A small image captioner, trained from scratch.
Model: 16.6M parameters, 64-pixel images, encoder arch swin, encoder norm layernorm, encoder activation swiglu, encoder moe top_k, encoder num experts 16, encoder patch size [4, 4], encoder widths [80, 160, 320], decoder width 256, decoder layers 10, decoder norm layernorm, decoder activation swiglu.
Training: nadamw at rate 0.00073, 6400 steps, batches of 48.
Rows from block 5 of the image encoder of a small image captioner, named by matrix and row number. Rows with one number within an expert belong to one neuron, the router's apart. Each number is 500 + 40 x the weight over its row's rms, rounded and kept within 0 to 999. All counts start at 0. Numbers have three digits each.
Before each expert's rows are labels from the 100 images, of 14976, where the router gives the expert most weight on average: "patch colour" is the nearest of a few named colours to the mean colour under the peak. Only what is clearly more common there than usual is listed. The data: rendered scenes of toy objects such as cars, trees, mugs and chairs.
# router: router (encoder.blocks.5.mlp.router.weight, 16x160), inputs 0-159
# gate: expert gate (encoder.blocks.5.mlp.gate, 16x32x160), inputs 0-159
# up: expert up (encoder.blocks.5.mlp.up, 16x32x160), inputs 0-159
# down: expert down (encoder.blocks.5.mlp.down, 16x160x32, transposed), outputs 0-159

# expert 12
patch colour: green
router.12:516436413477485535453521486506521427489512532573529483462464508526371526513462491523488478488489482533509492567473422478463526514491485523526458463506456509460486503592487459450589528497473454510520486511491476489492519494426542486473518527462465524432507542469545526497507513473565520472546467482464546482565470459424502539448554467437480375496461391458536449543481470459468492523516449516519477510550550538560521480511530511466460447411450475416528484530565500478496509542517516
gate.6:489539480468501511451391517469548463444492518537510412451511472459508499511477475502510523487505493447424503459499523448474497449484565391547510556501491515508497544503599531467544445511424515538466493527525549553598494475532443482538473537480480504520527494498517537424445418481564502479482532572590536506521506460529571536507419526461493521543541517535489580570490461459457429505520504496515495517453518504525471527505510468536496489533439461505537470555496491429459415523538465
up.6:447573493569520431478497477495506551397505463467497524530586502477487546516560483527525479528506523506505491482467554467533497513562441511587523546514532453473549532442460501476519461465501547539508529488571501449462512440464454487410400521481575482544456499498630452442427575475576512459462583538484525467507464471535554473521520495479468461591471468516469525545456498526526505508503472560483416543531458485482481476505531498508497513482454517538464513494485497499543503472548508
down.6:501454536577515517567487494513540578437557552541521436458477504520482522541553454506473499516486531427515473459462527533454471530527600481448463478534467556572478455457523470532454465516524419473497444508490534543564539489493556535502482471423465547537506562510461470534503496480535480502498468434539486484531403437533468486566508452501535564540520485497451568497481526528584479476413522558460464522450529557548494510446442426547482570473512510516499539482517503502468484563511479
gate.7:490509460493511396431497460478532471600516491528526409553442458455517510567476510493520603529457466526538520514551490472559411465528522529487507484482479403432562481504493453455517502459566542459495510477511502558520482462453497514462423473512489572502574535580524557543565422554502569471537480557534459512486478442478524499550472471535524566500508488529544514467483575534469445515537535500528552477525552485485506498551503490547453488533502461454529500561491521491523470470493528
up.7:455489466454492430518515531499521527495464556542529435494498475453402526514506542476465552539550437496559518572496425519549433486513543496470525485473540419490510507509473437509494422502442530454508463553487514463522476472512547509554512465445502496563557541500481527563525481521561476536520507484479441488475390485506448452471521484545514533501529475529509474443526460570479469492528431526529520486394398469531480566525476445519476456420525466527481435496435435541533456480486499
down.7:501526411460432532400435477530484517538455454520466502482535413494528485569516477468417479518518494581533563502533509434489522510492446562491491524535540518504555486521504468494514496456535477447506521468451440512381477469494540541430509553493528468526504460494465506524477552484567458479523407502526521410534426564492492494481461477490416456400494493566498498503506474514480497515516425418521513423459498534580504517537487538467463490457457524447485489507508489503525474461491506
gate.8:482499495434549458449527547555439439382525508529480414433488561504436469501471477447517465597558411486562491547477476477514487538507556550557535407491541461509502491511550510464496533552490451452477553500522531441501485482490538523564505489505496537523560553456535498516526529450437521535518475410490527476494461541462540459487489474506527483529590532500470503516529497503498499489500425509510541502490510430486537530489522528550527471496502500493528587451518457566556422483420522
up.8:524581493505533513450473517511499521529500540487523575546503524516496470552515368476521504496520497496526504476528517524510509518494454511470521509426506475478492530487477481400484461475520478488443451466493446477472467524447501422469541443446573484434533460515473413461562476512514487554481492426601515521502452517491524539510442572540465530526527496491629512487467496468463490523484510400553505479442461498417416526521492525530537526571481460473476476564466453462418494483488508
down.8:508480477435548499508495461503530581491517478481525462491473518420458559492479480470529482508474490485540477589546507510485459569461485495432552544478489428476483462522515562470485526539461551491565427493463499484552528500434487544427515496468508466421411526507479484535513549582434498464455549485519516487515502466428497483478431471467436474523434532526514475555501491571500426495490504493476535508503525531459544456485418512499570376512530498531467434481489462456409518530440545
gate.9:423518550531548495429467540496515495411476520481468502482519489500473553503457500426553457531555482421422487491479513486472510541473512458547568550515516485463496578468496547534561478495474544447545512514530451521581417497460493516546437464461482527518494547409455481477528557520522484460519496471533514493539465479467511544542462471439588481520428458494435554497410440494550500511456443497507427561499492506606555487516443485539519533459523478560488530496476445492504488489502549
up.9:545439490480544545467482432505490444552527546510526548513503459532538445529577420580513568509473433514417569438486486483486435478517564487493505470471492583526520529409489452467497541511503461501504535446479480535476492476477475480445522521574464477508532459555516485429482505459547524522520529549518506514469505568489487462468462486507501497542518482523409478495461536451435500458537562501533578449529570450514415510514494423532551479453444474455470526541481471593445509502514483
down.9:473516531499432509508500557471435526542501471512436493496488471495497511506469460470479466543469505468535440522480563474533542475465498459556487493421541450571501502504464478553530465516515427506488522593529534538436491502550457482551487538465558529450471507533414552490507521504593461437506522512541510575460479503494431572466507512498536448538513438519495544514515534467513497506530482431431559484481476480506506375552490444450515549489521474569554417496529452410464560480446468
gate.10:480509544491464497512593505535415492566558499530461465520461536609496466479429411533471494454516519471468549546526498473407495498582462490496470499517508499524518525531449470463460461504502450431516469463500540552456482517503461436527453479572503538489413527504475503525547472555549453440520491475554567506467551543490594535499520615468493449482485466459501531475509469584511559491605511487503468518482462528543471516489520541488472472581504493469513478527567493505516529513470485
up.10:485610535520445487441559513507464469552500516495476470456534523572523466472470529523552474458448540481551466495477503518447477522574475470501514482455546501507489530521395492472540504492542420415524492521548552504501439490493466547577500502481470501459471536536432514509541527551485519510478515493470522479529478479425601582427513547455493435508487447451466531514478487594453479487595494519494447498472483467441428568483497518462454491586540465568502473543513494462497477544501496
down.10:553501544506464462497477445533536469564471449462491415534483491536521413455413449445512540495475492523521462505509486535569548463554496412514493504465518448493510439551482495506477450545501479505489561518459499436539545511501555466573525571498534543483471536584498530499463456465571512533541502458522512542422522571463450541512573474574509465550494470475422412466422483478548481516560492561485524480487487542471425515496467523509549493437564509464495524496445463551498497506514476
gate.11:510531497459516494405487443530505450515442517493538525475508484559446487515469484541500517473477533505548543463450426529544444533466588518549487482428455466487474523484551494485456450540542458459477526518519461557461556435538497554455518493509524487526488498481533530521546475528537454461474539526511439482450448496533490444499405479579581499501545496482534571566432519507482501458552487495583486538538477531522510611488464537508521558499521469491460558541541550538562455565408487
up.11:505450496461496516566548477461457510581468484492542506482515502496506494468569466486521559478516517522474541519557588438464560454551488524427489442576509539509591463485480497476485513480512537468475489523454584504493465536450512572494530499544501439513492512534465475525498515450474453533455481487495517601473540562462491453439570545526447447466453531439502462461606503531515502500532504528434564462521507513451392419484537482486445414497500490547514473470464503525566518481545494
down.11:565484536467507529494524461387545523465447502531555455496603486503560455525519468487524523446491495443469484450448526467446550512425526454473526470478468527439474544493465479447506544463493469579562490437487460489483480540542489427477497537559509526520523468523425512562510492519430499513510507502528448513490418510556542523569590478487513449559546556460474429431522533520494512545475515462515533449475486530520544485465572495517532451481435523433534526519437523492490500542576543

# expert 8
patch colour: yellow
router.8:569479465510532448540532549415563522513550513478562494533517541450467502515524528536466530521479472585551472460550471536559488553499548542450474498524484519433576482564441598519522508446520473459536486481493529471536530470503525511528578514501415471474547529473501534563471451477492455508488503412449499521514534546493534529560583418557472469458559440450500549459473468539453533533514521585501457468510585485468457478510521463540547499477460450483463497495531476493500484428540478
gate.0:527451502469438536421556487520454513503524411465481486525517507455536498492531537502485506495485536459511515476495534577510537461465500589525466512433501486487483469568527540540486541444545486489517529577484507507439569465545524514498495535483558501521406524559507516548462551568486536502449456423504538552465546406515491512519524515621497483407502512491573530522431542446473521433476460517526520475538476524549521520463443455442497567508464539549461489411508533453489467459495504
up.0:464486550468539476574455526472523532445503536515407426542456461506496556546511453483554525473508458496456461525508488506426461523489448432519520492503408472564469537513565532517504486540533501530502456495516579488575488485531507465562517475538486506482544517457495421475508453472512526460521566531532481559568486521440516502497475431417501501578434518518488470437551435534433506559560485520494441469488561463476460486586532418577497464493541473503516514521494457503515541564535511
down.0:542477484471554524542501542443511548466457493577518495486555589524540527516510458594497494468471498521416458536446441528481406521567482502483442498571448483443459519551491465458441533492572515433521439455483481479493483504505490461518479473453495512501521499452489498524440464526500508470586470492431533532581460451539554492512461490471487458433537487571547498507564493533545522474467533568510501462504534513454489498489548527420487555523411497434480572573530518517541513505499453
gate.1:409497429540523509498461512511541486478492468516436475454546515486485515540494465498460527517521474472487476522428450493541504514505545523563567496432542503466483533428482461472520453495516564406455543503566472558353519550491448471458495483451525500527514540489501554453514486491551580473501528479481517468395422504510451500497497485551505490516481515518578536499512511437516478432488470475505568516455508391494495498478533458590447558498470463412532498444489507490482537539506499
up.1:531560557466517515526573433496463444548525468447510432592497453531484503498475491471494540457556469491523470454564504508530546486492482521626517486543545539432486534505478471421495494477512523519490581493436461559446568444426496490452484479571491504527434514509486550525431560473397509473482465506511476588525468463472539563546455520519458492511514505513493441458479478514547505454541518564526552462477510551482500473510453544492550503545491449452487461519414528542480492492524468
down.1:486486482480459513545520544510414487453507483491554502531538457541462451448464487535454563523471556524522528456503530553551538488501509499519477513521456575437509521462468419507459517446448501489473477569447502582498499428565437448539497532525406537481459508454516456462450495524504575575515524515535487504501468501561554546578499568433472567544459472465498551457481474522451471424469501497456529524554457442439469516489434507522519465530549488485576469507474538429478555528507536
gate.2:526527418466540442488442516484530499488445489493477505457439552550496450553557444552507549488568480468525489432534473506530440563535536500516449437571528499538452515396514474480495527444513531522497517480488524558508457539507539546509571463494460527540479530477562483427522517449476485567538502517535417493465465390578414541573454551539481486507495480566495507580484501500488495478452558452499464562542533491513504537479444458474440441502516502513468526549538513536521483530494523
up.2:562433429566489423526497488521485469442524529526543486445466494465449504432498532585479480504528482418481512543572497525407574511495503525476523451510601511508505493516501498502465578486473442503490511493641479551486541412521487496526545521503492536479491520525562450537491491432530603561549532512557558548459530517548464485539536479486503535556425506465481507465517493500493515508494484458538425502525568514550462483464488522514487566440451488510529462446503498533504488543507515
down.2:523484501505516507509520499522480499524528478507486480469452428465478523448554514505544489462618575519495395471573483494460516518481501477501495500473502461540468488592567519511533479518573521490447525521531436572493411536484532525531534550426526515528478402489503429467491505463477531489510497467471510488542506456387485471529475536449502657550430519523481464508455500496455507542511454504592519487522445507540542474479529562524503424501493514541499520540531501565511470514463515
gate.3:560577463495522467444490514472458498453467519535531519474460530492541495578472477486546539511391478506488436395484533497449444559501515529588520467499528527500459516461552490469468487502456488548443450470561508533503496521434478563504525509532491478524564534432541537471473527450466496506501521418547500567462476427568504490540457522533453509534466540481520544519381480500482520428525510484544472467494458448488452554512414477496453523511529510560462562492523511520605484491482481
up.3:487482450517397502468452446543464444405505512546522497443476468541494530495498470538465555482507492484484458468464467517475540539472534460519412585482453521495526500478445498439448465553518449504428528492517531471486489449522483472476486466512515476518520510495495445469437542510465546542532484473484479488510512487486571524566446552420546586481467537506495499533469514503484523524488505621495499458489544553520467514472532553433576494527425546420490563520434474550450566559501424
down.3:510445448481514571463504462486527487596470471501543525514500520496515498494522463529447548526483515426472499479452496452490586483551488540488486445485493589565510556494490572456572498490512490487502548477470482461521514456455456462424469570529561486511504531568546537478563423511535467519468491503540525514435518544537507579498507565522548520498529493467477478518472523491478471495523557546496563385528532452467360501546432465454440592483510511480508542504475493501490539557506480
gate.4:448544525502522469503499501556447441553508439518485496443552554445522548515521482509474526527508472559551462488522471550493510521505409520449447514400491485459570441492485526471449466501601478471489522455477525532478543529468514471476481528573489498513533576498534530485514524519542529459510486585477467495545579480447461440522561453496498519484429493570537542515488511496460455472538538546460550545514507492479493575496496526492465443483541544475542511540549604561552538492580404
up.4:534514440454444503429480524477467549447516505486471528499520589506515483483472466498533427528470550550435485399499437494539488488523543453526469468488489543484468567451492472458536524456557510480469480531458548536516507507544501454445512501488539495503499523477422517479546469596446376474535464499561498569458518517598494568537476528494430475449553499458560514525433522465468499485453558518553532485561558498555449459505498504483487506503454490486457514454547574515446471552464493
down.4:535490610459491475481521540493519473532463526541490485583467495537525500473500438524501569531533487513472463545515551489537526540511518512456543584488484547514467562576466510504519568508532490474467444555479506485503504541465495514410528474492475556481505510465537506465484528461489441561515492493514518453514504463531545485495483575613525547462440518469506497454504499463555435403516571433576567502512545472450442517439494538483486408491452456468450533491502481550379498496481524
gate.5:510491546552544517472456474500511551478503594524504600550493518519519523431504416473489460576518542434502490461546538479491487486459476399480517512468593562502537497449464558497466508474498544466485485527602473494486483521477532489533474498508527510522467525574567453483450463485419498530492583586468473445489539465547540485496465506465525532482440503502453474565471509530480591463472564499552518511505439487534569449485546453520504446461549521542536484487518472471433552544496467
up.5:517477608501485568525492542509485512529493540539502451518419438484473449521511534510470550534504495500502468527515494442512467498453459453469558538477489421548471474515474497628465444506557510578525454508514496477507462502451483519582597480478508538482536520576469485517489476504477478551524443528448512526555471526472483485492523454561502489443474480479514517505496470522504527493428438520578547600497548491546522447506509475466574516435601539509467566486543586482491495496540566
down.5:531525500541463465509511496506559464561521453492481555549536508555378446497467497463487533458495576444468489470433536448472505471552524569470503472478483517564501511475467514516497559391547527479483535513495485528531485574540505520479588552566573463429498555414480466556496497526418536503455533588452531532523497446483516487485489528558491473528494533468444450457526490445505454518511499469493495511517525527468434537437491541517496434491492440498482542494471472508525558468599549

# expert 1
patch colour: blue; green
router.1:528482543531489511505567454536520481479558450567496435449469518508416512478469476481449494511471429446506521516545527535481528468466457581511521442460539452504511524575461534421526483365462514503457468442468484517539556462470460500471483547502476428524497442553437504543494464487507510519468446468494529422486523572467517480452490441505551474453485464505506600498418464553497533488542518556459524459504523527528451424500543589493563507449539526488483514469493487435465516469497493
gate.6:447528574374489519452525534539499557513489514501518501516485549472478538497491498498473508483516495508547490537517467442466542504481505502395504485499482503538479511500462494473546418507519476489478421543462600504575543556508532556541445509565488457479523590491463480495567416503526543474539462437492510483512493524522441540462533505531493461480515477500533455565492555494426436487566513538475445498469543458431428527503540520488510494415537469511524489493526454620487587457506506
up.6:458611474393482524418536492512520543526572489556515609477484492492460505523476451495529499400380554464552492525513505463508556458521518463448563560542420501544476525497492567454535450584534468509465471533499497488515526507507548489442531518482573451457537473521483439473499438537519467519519447483486469465511499509550463523464447525535529438488480520548512536530493523506493461494536507551559486524491512511452479464482472508453499512492506576523395489519501463511492574467477466
down.6:531462471479407455508463538498533472496489505398486456498521489467572527556527494442426477442558501528505497503565499554493407428441502427465502482492488455544569456489481498542442481488484555564463485536468524486550524534559534512489473550458541520471525528564529488430536465429416562542453505472496499502473462544585452559492477473481504565493538527529490512504573524523497472459481554509491538533501512459492475524510510505609531563439534525439524487484482488481506433528554447
gate.7:451492507530477530497451477454507567480515501524568430470563517451546494554447472474439514597468555506484526469517552526460507527520576488581514444528524522449494507425512478432465490469549554520515519497550477521407567466483512528506460566483443497571438575534483555504464454543504445436479531566488542541495503511479491489527510461496493430545471492602510523492520464487567567446496522471543461498479512502477525551467505511543504553512506482442554542460540586499478539490486420
up.7:464539568537504449451472504500555470538529460527549475493524455502492460524464461492438507472534443527537522496488513494478488483471518523506515397561500533501546596458521420463520442525491539503472550522494467542570475537488516553485469483497487449548415524416580523453460454474456526472524542534462478523489459513505513526480512485591494418505474496596453549530474536483540511427514528466563484511503450553487482511475542589526494523466566532451490547549474487513456593468510402
down.7:454406460442535463483479547459578556468528509538490497463536434481531532453488586413449492477418518495535498446549502508484538552532493482546593491469556490487466538490461564428510444468553444448477482543489593485533552518475548467477411490477448514559486588524462501531421536524466508528459454491440527531438476515486449482530507529480503407529499501454526500471505543507457456511482497436529467499578527534532461530513489490519535530600517539499503501480497537493502501492503509
gate.8:415570448517507549497511563478501479460515515509514508458494512466493516452538571509478496441487523511555498499485445533501501498525500485515450490539529459432478443574420475480473451490484507491503534518548406461620502546475523562496513508455487461570532521435494485463362498527496504506491489535500455506537476447472556509572503499501540504527477462449561500574444559434518501485551486509550496476505533530519471532469591547548494467418443441564485556531510529482501494578448500
up.8:513467460483515487418495499544487524475491544491593396505531516441529436529567518448518512465493582528528507501440479447472469535466520514485564529524498530508586519463535536513438454529534475505504472532531532556503516510453527435454478597492467480464468480487510534539563496565537567442477495586508509553533474450517529536551491462424539532540476493487521492516489555570503498424535462494530505474488490486532567492442519455528392446426537485501459442480489526517558439542481456
down.8:426438483468480496603398472516494556492482483586459477498502510554507551500515474472510553527521566465497520460440478533515540490565515474503474469538530539564488518497546484506479593491528501515468520517419522500481540548442533515506514495503457563521560527482523500521569496483434557457506468457485553449459463439453500442441513532519441473448482482526504529486529463501511432540478481518452466473527447510464486514507517498424496473568499524430483520475458465402468485644439505
gate.9:549415498525468524541409419457483502467526469471496490446571494517546452456490566492475482525528515442538570419533496523535480487512499526551420468552479525447470451459590521503495507466557468572513502487488421461469421572505513539505555470485469456501494538508460484510453572553454476466479419525474518557461525490479488540521499508536524489483460519580496555461521488437535538481448520447553455470577454561505542509452451441564453481464488523483553513492507563521497479517466522
up.9:437486507494460518504457455503434483492502409477553540488521531524523456538434528468477491532442505476502544494483540411485598484453456475475471515478471524533484477371516451535505541528506540499427512506481452426460492500502542489513530447536511485474553528509435436530491507486469452448509444448470511577520522588477458532436480509549494406483602459504474446506473496432533501512506478469488520485536468504469505446490501483445589533455584507474470496458533444520458578474526478
down.9:497537456493560553461545417476465540499518523496440509611497607562516421510465452548549513522478455437400461472492440526518512551507500490514526435529505539490456570532442487500520555456482540495531518455495613511478507443498448430480471445477476462524500489572463537490524551470526517535484464489500559497496528472502470538530518535551510480500489460444495543494525529487464528524532527456452479435561509560415454407506444454497478499485538436498469494541447464476505521467532494
gate.10:435480533442521507463520494598493485501450472514448426507466540521503542549503471475525484466491433504520509464492448430555510512427468519488528467562503532469507500424510498492481505544502469466413436510491455504512405546483551485473499448584512483449497445521411536520509545522454568500520482378518485536477478504460512565560520529510523578447544573501464460571484493500567488545463521483614513473445479454515532506533505568462492492523499532480486557449458470491478480550526488
up.10:459525408438498441448489496495537605474432551539470518536493524491558537508469493541487471491497549490427439519496520523534490571533543466498487564487542488501494587460469483507417544477604531532498450518558564532483588476536469494462473497479509494553553444520532570434431461469518446498570554471485459464559422489539513515515541556474478487578496504488445540494497481483486465455542518529501493526513496459471401445487462463523477496454459479502453479493504535559555488467492517
down.10:457497561450481546482537489422551465540597482441525503482481549537447523512513530522453543491501526456504458475513496505499452521509544565543530514494505507481514557535482456492525467469495474469562451553508526504463578492495463545526543531463529509506496613585507518560543521410513536489469496536560483550472553439489489491492490486486569434464596486515459439562537515575437461503521523481528482480468483525468527481504514427514464504481440450461578541550565509539554483504581421
gate.11:507528455434567505465449455503481532492489479530571507522508553480520454497519444506539548559514513447564481504483520467512573548486490454439574492441507516558492500458551561426475465516477513559439554447517496491448499540491529533407499512511425571526494510491494478591493476546418458463497545541570500541527483539522476464555441494511491447459581522570498433496554522460477486408482561523499522505502496493461413444504531514529525509379496497479472517489466502475462551508491499
up.11:448534403545517491482549497532502545492423552491551566474556459524547545436486550497550450546435494531487513514520517540418521484485520483530510463459494555484599492504456495462601498466461515475519515550557509517468493484518482486527499469478459549470534540462470554469547413552497526471408574531558514509503462556573482451488459539532472462523462552501466532426510452494478512499559510517511546543579543419471493455512467464520480522476511476545563481494501462569577534525476500
down.11:510457474524571488492502523506520523563520456450506514565538494467609576524510484531558478468471516512442541460528558526455466526484508470553496522455597547522441477581544507429430523476513457468529508435496546523570481484500511545518513488484517590484466583445509426467530519545522422469498497483498480446469446481566536515531541499495513506552531554529579513538549520487528500530466552520517561543401555527507556459523465500537555433526520482454522575480544479478482483524520489

# expert 0
patch colour: green; cyan
router.0:468531528446485570431575504446520443448526510498489450433603538449492504465567508424497526521439476441450481544491460509473539599522503491489553553461551600493520457541489541450492510482429540473530551452551485576484513493449426419557500493457450477485425524512472540520500471567518485513522537530502549539458481461549430433512562522419508486504509444490439509491529475529526547467481493478488486485546505446469502495503500498523482467525537483534549489557513502508530526574470507
gate.3:423530546448505529541519539447482551530495543477498500497535486493539530553439462519456503482461411445469482437503508517444532479550474423537487531447524538426545506590535504401529426499512500443495470516480501526478529469412434448537479501462463483464524525472462538505435495459593471508428501540510508545535439505624493480568512499519443435437452543534487518499483434503499529490463510482542513439503484443520493494576564493513470512563518521521469480485518485477563479465526486
up.3:510566405478554513429500516508572454399481462472435487533469505456543541496470525477556425575510515539499490545470476481508499513449525557521481475538537447519434524480554511575572549616518551498504483463535508490543496488502447528530509504471556544462471490502520508526554505519428564476565521449492500484449468459488449478520448471450586542594596467504488537570431465512530486547455476480461486527488453516459476522530471479508530556504532527516513542530534483456455521502477514
down.3:485443499525522433547432506492500488496521526521511491483478521469479522460548530557472516489488535504491546506518456517558508487417540480403412478516412426498478493533496498513479572551526524538505477433424420498509514559505531522523478535568512481489490477541529483430536438525495548554566550624472516476514529564472474531455582448475432505484465536525494474466523525500487559497487551463519543485508503510614448498470541556517509439446554519437513492397512511465472496507507517
gate.4:433534509518527489530549528458448560453461488542519432554487520495489503511483482462506537465503448515483474467476517491518578528485482487549501553480530473465569473599493516472494498529494548467525449507542478475478473445458507459538473494420423396423466416470523472553501544569588542521475464463483515566556472466493515501562564459458534467488423529507486530477494455545511525508486488476445513480451439560478531547596524520464516501537525564543532451483430480402498557501512494
up.4:449492517555466489497462522475503525458512444487385538552545467498499488581456541523513453534513462543471475494546601538494534425511441508529501507524517455525453539512576500571544489514497555543549532508480437430496411473478494465526565509486534521491471453467480589534560560534479519532486525456464507530497444451502419490496483432528521483512517443542514537506447464446562479485451465455526494560535448536487394514550471423489464551535539526498439461495496467469464467519498490
down.4:486494537548520509482478544575510463521511455532563559562505485590501468446504511505479469448624515520575614457513477490560483467483427459498514464500510483529450592506494448481418512475557561465445563536444484468512489559473521495448471468515524483481491522453580487436490506489437442532476516568445486467399477540537481507463427499518447564521533509519555476469499482517514513484485515507425494527532467518520472463501513537508499432496504511484452560455530558537485487499563481
gate.5:501504460419527465517478501488524490494500456515485515528376511518475524555464540504528595502452518595534556509521508469520500464516545476538514441577514422528506473482449466475605472482541551498531523544444554524454526563514523607453529505475437462563517560466488509499527499448514444438540497458456447475454410499517405467473510462505424455559497530522483527516514485522545507527511477485480539497568469446499539509489490463576455531491551493523479453492569503524554478501525511
up.5:459496492527459504371496449554447451465525495415510563433501517492454423495485564457536476535550514499528594529486447550501495500469493501494512509500473523525462508485514508534470505518489448516421562589518440513470485585532518492496484457562566459510425513525527551420490503526426495545506515503488530508436514466482479442424474552555517544526553504544499463549455490450521486546511505459538560574513483531452550588456447523468532445446498523453479528529478496517478554497503522
down.5:517522517522535505491536434470441486460481527459504571452607478507494512455500462439529502544510508457438465477437478553495519515489533582508537584485501510423466559454455538506407530522432474492441478471538441470513520466517479441538486506435491492533517481549538464536446544571478515561485467441551494496523511450472579617557502514542575532552499465459487491456448465497526523424505542542562457519493567481474519462492477486513555520468481498437499517478470502504515583539488469
gate.6:477510477430531493601496430440487518425489544511457438564490487472542568451475507504472466515490454499469466463508498535461473534483480541597438555436533546434568489537493558498530516549522489465444462506519554470451566468521500442496403490506458500490519476460490519520527503568534553495520498495530498541533522519532529415552474467418542549461472481430490533534509452530496544518473522600455544467534472487486589465500506532529520440527535491475602485523513459473527547522473500
up.6:478524505488469532433500436530514429516528478491509564447548489543462416504518483503487555483480587533509503528508489461468488469592495441460505477534480493527456545450521442530506557504487484504488482486459513594500479483492529560453608507524553538523502535553517533488491525425497457521627473530475542553457526453438448517419490539595475544491473484564519486467535539443486471511561438519526508544538515508465438545520452484481487498466475491541403571526450563535490503507511503
down.6:477507604542557464505472493530566519495447432569559419496479484455424552474470540504520526478551467572493523505520535474512547523477518482510492504534498490565412484534562453465449482478490492459508462534521536481497448572486549539441506445518470536538424435465544561521507475478460468526520538491482479579481434555498534448581520473509492523464498564544562461527436499532551448517529493468552536517473442442477536575474440559486483463527532545506457474520509547452475444544506528
gate.7:504493524512467572468543449511469468551476536475558494522524465483450515486519519524519573461490511422503521530431506535499542447585453500515537504509473559454498407533466486388476454443531527430422495547532522510540528459431472518479490523443447480557522543484564475534425523497554494513464442504527533472505487502578516460520592563515475462446401494487522561421441496551506537510481486540478482448503557480563497510472515563514501463530468468538470506553453552509541474534518467
up.7:487499462442481473495486465441532551535521435546495508460503543506541512529506517505520499480549529485457525504522529507434496544448532547467462431552482448569507546411468530557478585521456447539530526464450518484525484532574478533551488503587549523572514460529482502510503492509384486526542525482443468491565553524499473564467407429454531510546607476516512435494480537490494471539538575479519469576469473574442525503444514503564500456467513497471488496482524540472450447513460516
down.7:494457482583520488507435561492466502552524516597513463527503539427501522485545536551497487460558525491504552519526450510513459484545496482514506441491444529530549542520461485490484417475491519491556464452500531484524496541538529468489441507562515531557507482530519498572553439542459388513497536632459427495518542528545524539436534542467446501429473521576548545486559536487483479562445457534497467469515515479575582477506517511486488469484519517555528516485493535498458475412466548
gate.8:540484528490538498478529515399520519520460484562528532485462507473562478593483405496567519513438474566428432439488478520464526508488527454533563569463536470516499539528525559530505486558529528524554456451520472471552506479491475475493520474437423505493559489472465545566434527420536514446503538480528445563554486464525470524532514476513512472527484512554486451561490451516496466457502509474596494479438466455465468467590532500489493586583515539474466460505458452462464505507489462
up.8:468458502503502505533506571502552606513472544475474465471445546468548533505447503478517458540485449608463475470561480464533496479496475483514456494526513471526499456534488491484541503502555552465506479486514458536464407506489513499552486468472480560478518458463450504528530479569514469463542512499500475564455440436515432496577556463416484489472517574571486518535508414533542542540456501487543530514462403470445567477498541468489465502591524572532520505530561515410453553492518473
down.8:511547459529478537537458492461487466530495466471519482529577501551549461467525537533456460491582460560575511466468586514519474415514478489532465502497458524543481578496506440485453522456558476547591464563452457524456479503526550516448504523494568562473434517483494549570510495531476485485498483545461444479488478534518493511529527558550435514507424514522564448487444532487459533381545513461473450530514490568444500519490531489552489467452468451439471405517483537547502538477505476